Weights of a small model that answers yes/no questions on an image's attributes: fusion encoder norm layernorm, 295000 training examples.
Rows from block 3 of the fusion encoder of a small model that answers yes/no questions on an image's attributes, named by matrix and row number. Rows with one number belong to one neuron. Each number is 128 + 24 x the weight over its row's rms, rounded and kept within 0 to 255. All counts start at 0. Numbers have three digits each. After the name is the row's rms in percent of the matrix's.
After each neuron's rows are labels from the 100 texts, of 14976, where the neuron reaches its largest size: "fires on" is the input token at the peak. Only what is clearly more common there than usual is listed. The data: dashed paths with two dots that lie on the same path or on different ones. In brackets: how many of the 100.
# gate: MLP gate (fusion_encoder.blocks.3.mlp.gate.weight, 336x128), inputs 64-127
# fc1: MLP up (fusion_encoder.blocks.3.mlp.fc1.weight, 336x128), inputs 64-127
# fc2: MLP down (fusion_encoder.blocks.3.mlp.fc2.weight, 128x336, transposed), outputs 64-127

gate.290 074:114099112138102120126100107142139132147114120173143124112122124122151108079182089121104115135162126125152147096140154144128143134095115130106147154114112088136172122179095121147109107131141131
fc1.290 078:131152095093101162155110151137136156100135138112144154147119129181165173158137090154151109160139147080136121122125138120143154159162160109118148126108154146090169135109167171119108141120135147
fc2.290 065:132139118164181096156178117104172068149168137119135151090152173098179149159112113129114098130134114164146111102115139160121128103150151133150137109124109101154107136107149154125106092132133124
fires on: "dots on the same path" (100)

gate.94 082:083074117106120143157131116097151166127165117110121127127129101111168096112145180118115106111135133129169145076112147164144128092126118141133124130140099121109143132147083118150139114112135157
fc1.94 075:136110138129112104141104098089146150086090136128159154157147094144123143103134122121146095107144116126164113107092102157170115177120142092139123136092108119165177113161194091150165134080134165
fc2.94 077:115094136161127126095150094097086133145117150133145083115130063144156173137167130087081124112133111120117144120111154125122099132125166142121142115088127137116098099112122115135098125140076154
fires on: "medium paths" (50)

gate.314 086:083162121092130146121090125112120132107105145156154125144115168152100151165157110139073126134151133143098148156096120124148144135155135144138149159160115095106113152127105171139093117132109157
fc1.314 091:142127149157142120130132138148136097157131106131113142089112101103143128103092190115156133126160107131161152106133182151163125150113100109146134129095135152088145113112122110130134119123107106
fc2.314 086:115118121126163154123138153129151125134148156122133084144130127143113089146074137164121131175123130157098142126109117073125160156127127132173153103097160149098110148159040138125100113123093142
fires on: "medium paths" (100)

gate.40 070:150145140133147119135109167067159132084166081136117142103103140125175119133156093144097162133149117138097104082138166149071121133142160165169144114112094124099134108152145095168100112154131082
fc1.40 062:103164087102094147118101165068083161126118162130110094075141126126157093147135079140142118167150125127102155115142127121179152135184128138117156101141135119102130077118130150123104149105123097
fc2.40 071:085131120122110108107094163127081157136107152103080088128143125122183132097107123152165162177115155133128105151117120103114103096159143116160166118140110106149096098095109191093092137155100116
fires on: "long paths" (66)

gate.237 092:134106140108083100134133159120147122108124080094131143137102096143126125136166093140132120146114134113154099102137074122153176089120124109128144141103136163143111111155153173153144118157145137
fc1.237 079:145129179133063095164134142117118145079127130166099146115119156119144141123090121129069128108109121117126124112105157134144133142119123157130150144172114144098127157185152109131115175129143120
fc2.237 075:171140121139119125150134143098173130114108156158138147140162070131095142137131144123142099123142149138145139187135142191083092099135172167111107121122151140135184140098172138128166156148111105
fires on: "long paths" (100)

gate.323 073:069131062133087115104121153137122141081125075117164132130131113099139129122118141128136133151115119096166118098144161112118190106132151143141127126107115140121150119191128092148099164109129118
fc1.323 070:156145125154165152107094161111118199098143145114136136112127120152122129122107111125122102117098157112146114125124127145107097110135071150181166138141178118111158122086110126119106117111150144
fc2.323 077:086130132106175169073062146078122126128164109110119107109100143151142089132110149154128104121134133136138125091105136091128116168144152140114151121115133123118136108127071135141112119108135138
fires on: "short paths" (100)

gate.34 068:130128113173187126096119084118135140114137115114099128151152116115170083124150176129127102165132145156086191125132116137144101137153124139124151094145109154120140111105159107144141118113144117
fc1.34 070:153151110123120110156095120127087119103116133136124164129127102121131125135149104157077144110080125094118164131130216126087159202081136133184120130120170117157134121104130081115102138065136124
fc2.34 081:150158139099131109111110107147128149151153138185161102139140108139148154112108107088129119128136129145140130132134118148118131200135123098105136067109103109118100136114101089144087109159127103
fires on: "short paths" (100)

gate.251 099:126121144103113143147079117136123177159133135128114114065100116110139121116155116104103139133157134090083192147112124167168110113131157158109116139106091098147107135132111088141133161132135132
fc1.251 085:181139136130096125102107085130112105124124114075118114140143137113128075071090127123129142134127134157116095162118168132112129118129090203162090136097124133120133144146120115151133127124126100
fc2.251 092:140145088103140108149147145130154127118123140139150143121150105167100150126117102056103110118126155124139112164153101114149098121132180120142076125086124138096128170151134105153168103104112052
fires on: "long paths" (100)

gate.273 120:109163103114097137093121122134115149103129135127182114099109124150139117131170109135139145107116102073137154096145115132058112107163113151130128106150160074127122154141119115116160139147129096
fc1.273 119:121138098107150103093160145123127149095101152133124106086127103152123108120133097139114146117144145141119135081160137095101085096148107151166153146153144111156082159148108152089157109134124122
fc2.273 103:165129092128134112098108136155165139123103126117130130142102106140107098131127160130123151117141117127135182113146080157132147109149141122176138107148136093137138124135066169154148111123125104
fires on: "medium paths" (50); "short paths" (50)

gate.129 069:149122129154063129079131140121155086105154132143125117122155111139122126093158116155077127124119104109132166119128148114128155148073123142125171118144125163100148163166119104116111122126108112
fc1.129 080:123135161098096136150176151144114152117125144079106124116126124162108147110140131142120164170128113135110156154136145116127156156125135124119129131085153112122150086125185148128103105131131113
fc2.129 076:114150123124130155105131162090125133148146132126094107116132084115142105117172098116087170175119127141156131142097146148136173159135119141104186143149112112132139141135108096168123122131159134
fires on: "many distractors" (83)

gate.211 082:123108145125140117145161116133159148085095108138156138099100094109157121112161130106128125144163132085155141113143116110149125126082108141139153121132099159127158119103150063126169108085117105
fc1.211 071:103138115150096143093142165089160126107090153132173161088115142126112109138143122087136141119132098103112157120161125128146105154125092160144117105100150100128146123158115108136130111098098128
fc2.211 088:121129133136155131122110117110143144141093129140156085093114160138141125134146119118136117186144117145134106177152128126151106159154167155137112175101121119120142142137157120167128093161145100
fires on: "medium paths" (56)

gate.103 085:096158120126119072105166088091165126112105105119186125130106126130152111092133143124146168166099146126168118130109055136133147092090138167114141141112152140109101156133157136134100120172138110
fc1.103 096:111145103101150133131141187072125088118130136119181129113115121135119182095095129125092109107084120120133128138145148154082125119125152087116177147138106114123126125124112100095105079131128130
fc2.103 090:145112116116140135118133153106072124133105134105126106159166131117117121139137171139071088107127129119092099124136125127129118122126082101149180135171103130128143102157045124136093134105134131
fires on: "dots on the same path" (100)

gate.328 101:132151115158094131121146137129130147132131101077152091133135088128153136128109121114091167171134174138127148123143150142130162132125111172118122124105098100131133139040092126144147114107143138
fc1.328 078:159100168129065122133173123113119112170157112106102134125132123115125134148065168158123167161114117101106131127149155134093148092143104158111124123113136102129135122037086118140121104105140130
fc2.328 083:113129100124096104157106087158137150116125141147105139124113118120092124148175119114125142108101167117120139122123161121103148088111163118130136155131137098157107104153125105157136109077111143
fires on: "dots on the same path" (100)

gate.198 084:143098142130127125176109090106139135110116107095136119090166101134162173110148155119134117154132135122194136082149134111140138133124112124140144121094096142141142153151126124125120135183104110
fc1.198 093:128168108131086117106171140141129113118136139144135131061135166140130132176155103138138055152095134083148129112147129107120107109126137104132113139112171134147162104140146159108090138158096129
fc2.198 086:133113080136107146130152096162126122102103101172112146137166147141151100118149124121134131137088099107113073118129094143147108093132131116060083139107104128127130088128131104123146163126124129
fires on: "short paths" (99)

gate.134 108:170133127134153119116077155129166155109116120163111118144141099062131114095129108116114184093165096116118154148120104093138181129138123114121123134112145102113118118141101151116106079136121137
fc1.134 112:109126129110142154133089175115116130127140076129135117110117099079113142129127129119127134147143149154089178193106104108152166117147149117070147104141113107154179111112143107121157117143134117
fc2.134 128:166135160162118129117134190147132130114119124053131174134133122127114147136110158151131112154122154137106161125136116185126109154169120105127135113064136139132119084091131087112115096125121145
fires on: "medium paths" (62); "short paths" (37)

gate.259 090:135122133071131133142175116094146072130143072130102127132126085156118103135135156105114151182144131109142137083135110104158136123107137129131115136145125151116122099146132126131185088127120112
fc1.259 089:147145134114084129151070141136095120127139130133130097137135175145117137109124127164137142112115135154119137118125154142125142160144146158116131109070118108155178131142086119143093132115110153
fc2.259 098:156132110135119101129121114143079101113137140145135118147160062172122124154137093086170104137110127144127127108122116180147127201146122141126142105125126149139111149132150097115127140100149146
fires on: "short paths" (100)

gate.262 075:107086136124119127084158141127148126107108112151119124139104114114091128101137102091096142141127106130141164089103099127126170100093138134132121127101097114134073168113128111132145104140138121
fc1.262 068:092128207096146087123086133140128181104141093101150147117138151103122104104128099122168140122108116093143117140127069135128162150093077098155131120118136130126093107138149131133152100160145129
fc2.262 078:169127158100160142137113119100137165101109109158133172137135139146140134107122125130142112108109116144121155125161139080135095168106186103069130155117115123109121144125178121101134108132136105
fires on: "medium paths" (53)

gate.227 081:172118144173152103134106114126132124085137135139121123143125107128133120101110117090113172161123134123117117099126174099174134144097116136110159133094108114120118137121100107142168068134102134
fc1.227 064:135158132106120159114098139130128146105140184104113142125150146148123171161159132140048135105123141100165128133111127095075146117171149119114122120122104107138145133104093133152109125111093123
fc2.227 065:079146105126130123101079096132134135125130112100162100153095154093146130116133139116096137145115129133135129131141072124138152121142093148106150164098160116105159158143134111170136101114174118
fires on: "short paths" (100)

gate.265 083:117136098136164091088116076100165133111123121133121148137119126160201123119182127117109108168111107119122146080125120123124147114119103143152128124123132129106140132129128135122165137129136132
fc1.265 089:123136101147160100151124078092148139124125160145121139151163125129167113153165092110128158124158130104108109121149103126114115110188148165168104106111141142150107121109111138144111177105104131
fc2.265 071:101127135174165113139094110130188142108109162110120117139123148138115113120108100168156107141151112134115123116144141100140112092138109141140090107129119137101141175086132097104115121115123153
fires on: "dots on the same path" (100)

gate.20 088:173122073116107114089155124111145127131140147130128133109116100143139089116169120156094135138150103131150165115160139112163097100112124115131130126119108134133129130133099141111124099103145105
fc1.20 073:123131074133158083168155091170175142155159163138124077105126141151082132153139128143143060177140156102153164088093092144094099123148173112112112143138097154140144147130112103129115132118121152
fc2.20 078:121151106123127119158150092107125120118125115148116101130110071100156134131121077162077133136145143137101115127137170133092104172127165146123147160141121112106106118156101142134096136109126086
fires on: "dots on the same path" (93)

gate.263 105:135116116106070136179113153154176130070126122115143148109075154114168098114109108158103146158129129106156180107132087126158147111097114147099141134120153123139150105145125121128158110147155095
fc1.263 082:096105117142113132088164169175147117136115136113135093127079153122107127185131148140141089169104133134129126090142095114123136118114083132149114124142128114124175133149099090115156106105128094
fc2.263 095:116129131108119100088107103143132129155140124130154130163122142074141106169132146138144172143133177128137121167131130144077125105136117135102149142112071139113118103121039126086077112147106116
fires on: "medium paths" (96)

gate.95 069:129135136104102161052134133130138140123127089124137140121111116137144118093137109142132116115118155111126174121157139076107182083116119112082149142112116120115116163117088118118157082149143119
fc1.95 063:131130115184116096127124104102125160142131115154131149089114097124098139117089106105090119107151146091074135117123101117127116146121158147160119163112133137184173099182119181129082151127134100
fc2.95 075:156133172148112129162128112111118095114145129135177116102114091177153124098100121141073127125166153142108119091150101144109143122110086099123118078125135150115075125159102156123124126120164139
fires on: "many distractors" (99)

gate.233 159:144109104137108131111160117145118144144136087099125137103125100114115136131189102134161137104147103098085101070154135137120116151136119104173116146119063138084144176150135127133108158136095117
fc1.233 170:100148116125127093129104136142103096150146118166143121146109146115130106171133132113086135139110131116134150140137163083098133078113115121098104100160115118152144080140106155112116131120117157
fc2.233 127:137158150162151134105194141151128116113161123176140137134075143157109118133141129100206138111131142130116101128130131106121104155131086110130132095135166112124120130120116106109169130112165129
fires on: "dots on the same path" (66)

gate.218 096:141110103107141134109131175142163129116130132141131123071126175094141077132202125087142113139083109115147145127147138109134135094140148138124133138101146112128115122209058095122141124139119109
fc1.218 089:105136137126135151096163106196144117133137139136145137138126132126119159124209096147153131110089112174161086160140130104102129112147106137122115113091120152127175145162138096112088142159115154
fc2.218 095:127145156137142121127138132152136124161128171087111168119121116116143118126151169121150146131094126117123139144086120107146156135157131144153178129141145117142117129114173097100132089123151131
fires on: "many distractors" (100)

gate.55 169:139168115180098154143107087125162123138128110114137125135125111131162147135083101177104101185077157128183115114131140141107143112173118104107116096142106144122168131091114151138117112141142129
fc1.55 206:136171173169112156150108117124164118146138139104112123114112102167160144142064095185122099173086129135143117113150129129106136121150136131132133085147124142140155124050107133132113149157153121
fc2.55 104:112125094120126110131119129144153135109135142144129108126123127123116148124105176135056110138127113109141140170120140101121135101139117120076152148123108113133115141141188157131110124126125173
fires on: "dots on the same path" (100)

gate.195 078:124123152158134088123098117161143148106117097147096181071114145126156161102098128115105156172143104113131138111098131131143123125105114112113098120121094169161114108122137092157127104105133074
fc1.195 074:116096107141161132114208155155166113122136131143107081132132113091169148141082132101156116140136132147108145122123106134149147161109133152125180123098151110167139149113141116119159161148114143
fc2.195 079:116110153105142133173176152151164141154116150090097126105111161085114161143125123158171155173129138144125114179116135133118175108158104097142171132139118152156131149154093123111095133132108160
fires on: "medium paths" (56)

gate.89 080:109115095110122128135119105095160095091116132121127138118151113152116114131152122158145099164143085081188110126146115142122157130120098116130110141083110153119145101093093113134122077150147159
fc1.89 081:098074088115143108124116118151113123106130145126125145132124155132157159117115100162095126104176108093125136146120137151113145094090113157110142148060134121112147074120135130156123124094174160
fc2.89 088:120136173133135114074102152137143117137166111107111078117124092125140082128122135133113109163133123170097164101106155115106154127157110112137197132120142145107121125103132146121132146084148109
fires on: "dots on the same path" (100)

gate.66 082:161148121131127113136144156121163105128110158120135138082095167105144132138144154146128157102139112090148178103125097105121135116122095113125116118150117180130113113112113076104078175093106108
fc1.66 076:121087126103141121091145148124145147090121142135114149149140143117101165135143079104118152145183115140113100120124143162133139093184148117096087139143114137136117192143152145159132131136143094
fc2.66 083:152123179115116122120158102123094133125142106138161163116112145137143144101124112158134112163164156103183124134130123122116148082145154105120125134113151121114140088101145146103125138131105084
fires on: "long paths" (100)

gate.116 098:154092106129110133113085121139149111125104078114152121147100108122124094105157127139096112141143126173138165106158156126154120118127122128131117141153098111115124156145056133148178108119160115
fc1.116 120:089159115139149107094146111167112118114131122139159134128093133120133141116119112132140104119100150126129059172137106083125142144137161115122136100095137089151097079155158136133133149143126121
fc2.116 104:133142134122141129116117125120095120131121100109129091128116184124164129123147120143134111135129086107092129141154104060121158134138145109128133083096111108147150115096080111124150111170142066
fires on: "short paths" (99)

gate.73 118:100149070157161086112153089089151106132136099114154159161121142139139109105175110102148126127124150166183155128128110149130133125109119112093156120082134138126095119141105130138125088129136153
fc1.73 109:091140100175132107121131107110128072158150100120151149140088131122109131126118146164152111139062125155147165129146124132151114171086135156056160171121125152096093117114132139156118097138145158
fc2.73 162:147131143129142155147109143117089136144160101042162160147175130129127113134097154131144181129146121108095125128118151103095116123106080115147169186146126147135148098132099144112133149111104141
fires on: "short paths" (100)

gate.91 096:180130104091130135104148156124156143129151089131106117128115126127103096132146106112123180123138129083141106095148121151154107116107125152150171141144128141112137109144170141116140099163141114
fc1.91 086:099109123140157128084120144101113092125149130124110137142153126143156084114111095094113150144123109132147170083163106112123057133109105109145106110165098121136118095151127174143153146105121119
fc2.91 093:145134126088127123097128136141147122094104134121077107144154121094166146122109162107110099157122099127113135088185136158138109137135134147153078135099119179127092141140066148126126131145115159
fires on: "many distractors" (100)

gate.268 064:163100133135100157111136131123198139120116102140174135104094088139124106085212104142106125106134094100133109087108159120078131118103140129126113159103098146114123163125105119119162127110110123
fc1.268 057:117122128143139101153164130137125175127139095119143125138110153167110104109141166146134125140096121138095100146089098139107102125095130111146118115180096151167136137122110113144123114139118153
fc2.268 059:132161095127107128145170119138133140138113142119106103101126176122080165130154130141176123155099100126090169134109140098142111158106118107084111144069131139145102125138095115163122151123086157
fires on: "dots on the same path" (95)

gate.303 089:101097095098146127103169106105127121097117134105127133141109144131096100086120152105098130165127118079175150060156149122144146118086122131135153136116114133100149084148152108117109118147162143
fc1.303 087:148136152185161121123110117060127145152140163101115109142146136140126137122112115107134121104157168140128137153079099064130165132149132166082191109124126120135131110118126112136100121080123155
fc2.303 107:148150137143123128126134136127165095132164112080144099124158158095120126108130119126134170134128099126112102120118136080114111075130099120159160140140171101128123097166132084124148125132093143
fires on: "long paths" (98)

gate.191 089:143111117142145168146117156141131145139082130125125107096113158149158083142156103090120158138132127115126128108127139122142101123108131128121142119135099154115139140136150114106174112144121089
fc1.191 079:142156109125093164136100163187144133084130142114128137125110150166108142163178117140119136120111111088124153105082150077129132140136148117119107120129107145108172132095123127125103158128113157
fc2.191 071:096144107167159114164140147158102152126152144120156146090130121138142065122094170119140142145126126126111153120112139149124126172141085113131119113122125141129094130123168102125117129152093184
fires on: "short paths" (99)

gate.28 089:105120096102132123130143122104180175110134098118126118121147081101101149130150106159083153132140134091146167107140105088135161115076089125120148133116129119075103136120113123136138117147142136
fc1.28 101:133138108168151137094108144066128113177109115102139157102114112144118138124103149145159142126138099128153128142174170134135138122176061126122141124100085122153150158087150121159119121078145147
fc2.28 090:137117100119080163162104163101163097109157126111108133086124071129152149115117183108103113101121100131141100106129171143109146130153173114147118142109105096101115134174091117169153113122135142
fires on: "long paths" (76)

gate.257 094:147129141150141142096168086098162139136126096122166142119120091101120150116168138128145134132139117173163102112105136089147091133104135085155137145087108165100079179098099152130123132105113162
fc1.257 081:098132141135174113116139093144157155121145152122098141122121156097138137149130118125100152102174135138137155150148110162129173162113099121163101094108124146113127148138162139136113084114148119
fc2.257 078:145139169104154133126120112084119171128135124077150167133137118078149131076098141123097143161131120105130115140163126088149132138111105092103161111141153091095141151142193088107132121089110121
fires on: "dots on the same path" (54)

gate.302 087:147128136090105111176139120109127154104153104150146149108146134092173159112105112101111131129164113135084137123134161104137139102092101165176151132115095137127073139137119128117096120086118159
fc1.302 075:143152091154115149135182172141147125129142140108105115165118119141128131131148116149074089123087139132127149119160095139103121158143141157127144117112140144164158144123130160132155173153118081
fc2.302 086:116129128126156164124166143126108109138131138083119079127142123160171140154134069094103129153141135116130080068128166130157063161130117150119126097106087122123119119145143148116093107100133128
fires on: "many distractors" (100)

gate.84 193:135126118125091129119113126136176171095140135155111136137116148119185130100133150123144127179121149152113143138124164146134109157136100134109158132132101119127161135116117120146118171169122109
fc1.84 227:135105155112064139146126129134107117069131126140112130127168114105141090128051139142117148134140129070123119131123134139129131074101140165127108147153113127119109178159143138118131091128133118
fc2.84 133:120106097143149142137165147133111118116109102160135214115145099134130121125132153099173145135129137127127162175128102133118140070139123129132086097117108125145114158144225127126136077130130165
fires on: "medium paths" (58)

gate.72 078:149134111097120147090141155158166096107145104118153147121110136082135151121185182143131134140105122124131177119088105116141124106171137168114097130137088138159141132140076082122130119112126125
fc1.72 081:124165108087126078099124146102134104201121134139161142111128107105097125174204143148118111128157121137131137136141142155128129183141134165141152127127154131135087126136177137138086161098148131
fc2.72 079:127107130108121137111125118066148121136109173115126139129111105081108104130150055118106143152101176098186080160152097154115118156111104124117131119131117101109184144110126137140127104144152114
fires on: "short paths" (100)

gate.47 117:199121133135114102123156121134177192120125125123109147134124079116099097124132090117134158075133133150174104123113119085097147111107126115136159168139158127120075162120155144146122137135136128
fc1.47 105:129145122128089128128135139077110166102123190095145130100122094072167115130167097094150149101128098107114131143100127093092169095130111094167123108169142111135116158095172127145180133145156137
fc2.47 114:154137142142172117119093102136100125138115130149118103138152135098086190150166183132124113145135137132136126121123105181138110161097127150130135129146161096084148107143179129093161110134156122
fires on: "many distractors" (100)

gate.6 072:113138068139115129107130130143177083138126147125119134145129117129153163098163133123112151138130119149182144095135124110159147069124131126123168152088117083113129132122118119159141125105116105
fc1.6 072:149122109106097133146192106101144138155127098134154120159114138168120175136105135190113145133100104113134155112140115108117123171127148076103157136108119094116112104119093151163156102178130142
fc2.6 068:162118116118122110131193140117091167093133136148151116141147111160119132109138114109127133138142109093085184140139116125080160130124126116152168153150122132103101114116121128126110137168111119
fires on: "dots on the same path" (56); "short paths" (42)

gate.269 139:133151127075091098146151125104175118118097132108123173138151153143110134128141111142164109133109096119194109115134094097151136103096189106126134126107131132145125116186135118153119144155138139
fc1.269 147:120115125194175149124116133100113124123130127123123101119100106132145109103119163077090114126164128129057187137158159127119145141138116177127120084149102155085148148055104132105128120119114101
fc2.269 098:109127108112135118092128117124132121143106140080121101141105138121116137122117196108085110144139142110161142178129121114111132127150141097116173151138111120130152141114121168164099136109110139
fires on: "dots on the same path" (100)

gate.300 080:151114120072120137069164126126146104131160143139111119149115123173119112080177136132107141155133129117142150073098123149133139112125115110136145143083102172108147118116091170112177082120129114
fc1.300 073:137146128108127154107111146149123081131137125151127109094174114166088119145139114114109129097113075116129136124111149142157122204100134097140155111099129127151147080150088126124116120135112101
fc2.300 081:126107108141099128107139162220104090119108165156114055148130108181117110153117113131111115079126140096102130115124111151140075152119090172110103161117133136124136075166115062102124135108139137
fires on: "dots on the same path" (82)

gate.322 077:150113130117057130144105106125148109138101115197118121121094141086157134099135098105139126116140144128103128113135137123136190111118133131120126140127143141124113153166086128114109148113176101
fc1.322 091:106085127110164102130141112152141090133116148137098167134118132128141106130141109139139146152100134111119106145113124103099155119131098171151099147083136120139113153128148083113108149164099145
fc2.322 086:142125099123125115127117085134147117102114167147098116145135127055149102142120121132106146122123144140101120122107178119086097120130100156083082116163141127143152146118184098131125107144161157
fires on: "long paths" (72)

gate.7 071:123123156116146190126115098109142173106130103152131156159126139111149141116153181137080153104142131130130131115142138113124117096175148136132109133125106120126157132171151114130178098143149112
fc1.7 084:146154099133156104116139109111134091122122114135139143112134131148113139140170116175122160126078155168077168085147085114091144143141153132129141135135156093111098124109112070119097141144147129
fc2.7 077:134121119148159144163137108144148149146100157171182142125149154115131124128147128133052174163119140131163136119138129165114112156114103149091146124147122131116107122137114080124140141147103140
fires on: "many distractors" (100)

gate.52 086:130101123175119100117139092130130128143141144128085116122109139122140087135137135146114165127105108152155167144126118179128120099106129110138155118082092136133115089162150190092113113172128100
fc1.52 085:120110136178158129137141123147120178138133151123127147091127158138155120128100110142126160131111123117131158172131116138184119095120114128132117121135120141184121110145149164175102101164137101
fc2.52 093:122126101150120134135072103168153144116100141134146105100088145123125091145127128132071181116133097117137142081126148121127146096155105120161091124096100150117119117139204128112086128119146096
fires on: "medium paths" (100)

gate.189 070:098126189101148114105113121156151138110120076124138110103115138107135115114151132101088105126109135131121161092137156107141179127109128157129133120127086119130134125123082126116117123085103099
fc1.189 061:113161132153084159148080148104151086140107131148136086115099154121148117118140116133132163131109134105148135144152113114142135094156146149123105119152104131105140130097081130143153157124171158
fc2.189 068:116140142159139139109095137112114133108125106172104128132167116096165145145119109123174130130126167138152117101134149082183092120151122125102153075140117065117110136132127156123137138125114132
fires on: "short paths" (57)

gate.10 138:142117104130157125116116114137141153133110065095116118095142102119102104134165139190103135082120103138121098131111138068103113102125146161134125138118087164102149138138093105136114135151114110
fc1.10 144:116091113196134149152124107147168148111133115110103153105090126116145071149106105156153131097091109141151115147137150125152130106133139131155088147137118131111176146131126097152114133178092119
fc2.10 134:141105132110138138135155116134099130130118141129143134158136150133117111127148052124176138112123122126143144145163123129118083116091117134126130077119124144119120126141141148212111148113148162
fires on: "medium paths" (64)

gate.286 060:116148159133140094098118096125137132113136074161128116141144096118151152099158152126122133155116124098153167083129115118127175107132109103148168123109132134148131124195099117127130114142106120
fc1.286 058:104174084128130107163127145075123165119136165103143080090129125112142132140091102183124109143124111127104134134144136097153153124159174122140106145153166153109125122112088126135098130156130101
fc2.286 054:116107161167119136145111130153140140121111111139107124125153114127105138094082104157078071129147158124100106105115127124101138096119147136158110143110120131147155119188125123128143131173098071
fires on: "long paths" (57)

gate.21 104:148161134130151167148141147176163153109133132100120150138113121113141093143101165113109133156124159127123134082117151117135169123140157121144127120120087114132151127077127146107136111175115077
fc1.21 088:148146122088120121129144156194130153128098149126164106088132133086129140154180113089108142089087125140151136134143130132100124148124128102125126116103162158081080124186140135131110120154106142
fc2.21 076:124103123130074116147116124111109151113089108160106148107127115122125134131111114090091144122146162143130138113159111168107106190135148101159108143118144146120146123111156115134117169116110085
fires on: "dots on the same path" (59); "long paths" (38)

gate.298 075:123129074155133130142137127117152119093112139152137144142161108136134123097188127123085079141111098110125157081128132136142091166149094130119117140120119098135155137138082093122133094082131140
fc1.298 073:148155112131130127101148129106091093154151115083137082057157108143112122170094147132162125166130185094178088111184125088103133135126159097159135145165123097114103143157166120119109137130115130
fc2.298 080:116115149115139120080134152069072129142129115093105150138112159135117105098087112110097137111155139131107107144145102090158111130104166118158122134113129133140115134123106097111100116121138157
fires on: "medium paths" (52); "short paths" (47)

gate.23 076:109124121138096146122159131130164096109117067143154107127121088146117091113171115130092127133121153103154102124125142127134126133089148168100140131109093115106143140165143144143161084133094128
fc1.23 074:126132123151160124098091123083129153144133183166143123117067160123147150156131068095121125092152097124105115128131101141144133105124133144108118170115128145109119128161164140130157156107140172
fc2.23 089:129126162122107135141122124118152138149187135107136108162133161122111153118121139124145087129129123131123147061168130136140116105145112167165115158124134157088144091098159201139130102141106171
fires on: "dots on the same path" (85)

gate.126 092:157157121113123114149174110146123185155134148137118121117120097126138106133173124124106127093074164122135161113121132111078118099150118180096133145070107102147108130158133087109162144178111126
fc1.126 106:157135098124110142143188138154096148140126142118095088136121100110116093164160099130135155078097134149081158112172112097076108130138122157125118128118141169143133126163147123086162164144122101
fc2.126 127:140128138098144127099102188160163138146125132169117132115124155177125103111140091092143123089140113102134126133148103135137125083103170134142130110095102122121153119099135113125147123101151127
fires on: "medium paths" (67)

gate.14 090:106148124172162148147144102111190176156104170132110104141101122090173183108152115120124130141176134114142154059128169090127114134136122106110115133119137111134140125124095113109130112116126152
fc1.14 073:130132136168141121150163137130144136138118187139130126141136137137102149123144151123157092129134146158145150149157086114118092157172082150118099130082133138154089126114148112147111128099102184
fc2.14 090:147136142141176109138156097121148140159124107063120126135153118162150100134107138084156085130147117142197096091102109118139169169131096127178130079132094153172104121121122134144130103090136163
fires on: "medium paths" (55)

gate.138 077:157110112118124109124141073154138121088153110090144119158136122135142131132125182122129137146171150099150164093143132130159122127129088150129132135098145086154141139113123155101154179119116142
fc1.138 097:188097088114137142101107101105104125129110153145085161138141177137099125088137165127112130137152150073130182182107133152133118145171150132182143134111141135121125133146165155142108140112119117
fc2.138 109:117122103140118126123120150070120126127140136159062089118121104147090134124061187085097131076092111164125144093100145139128155108146165146129109111088108109117142129103091117141136130143139138
fires on: "short paths" (66)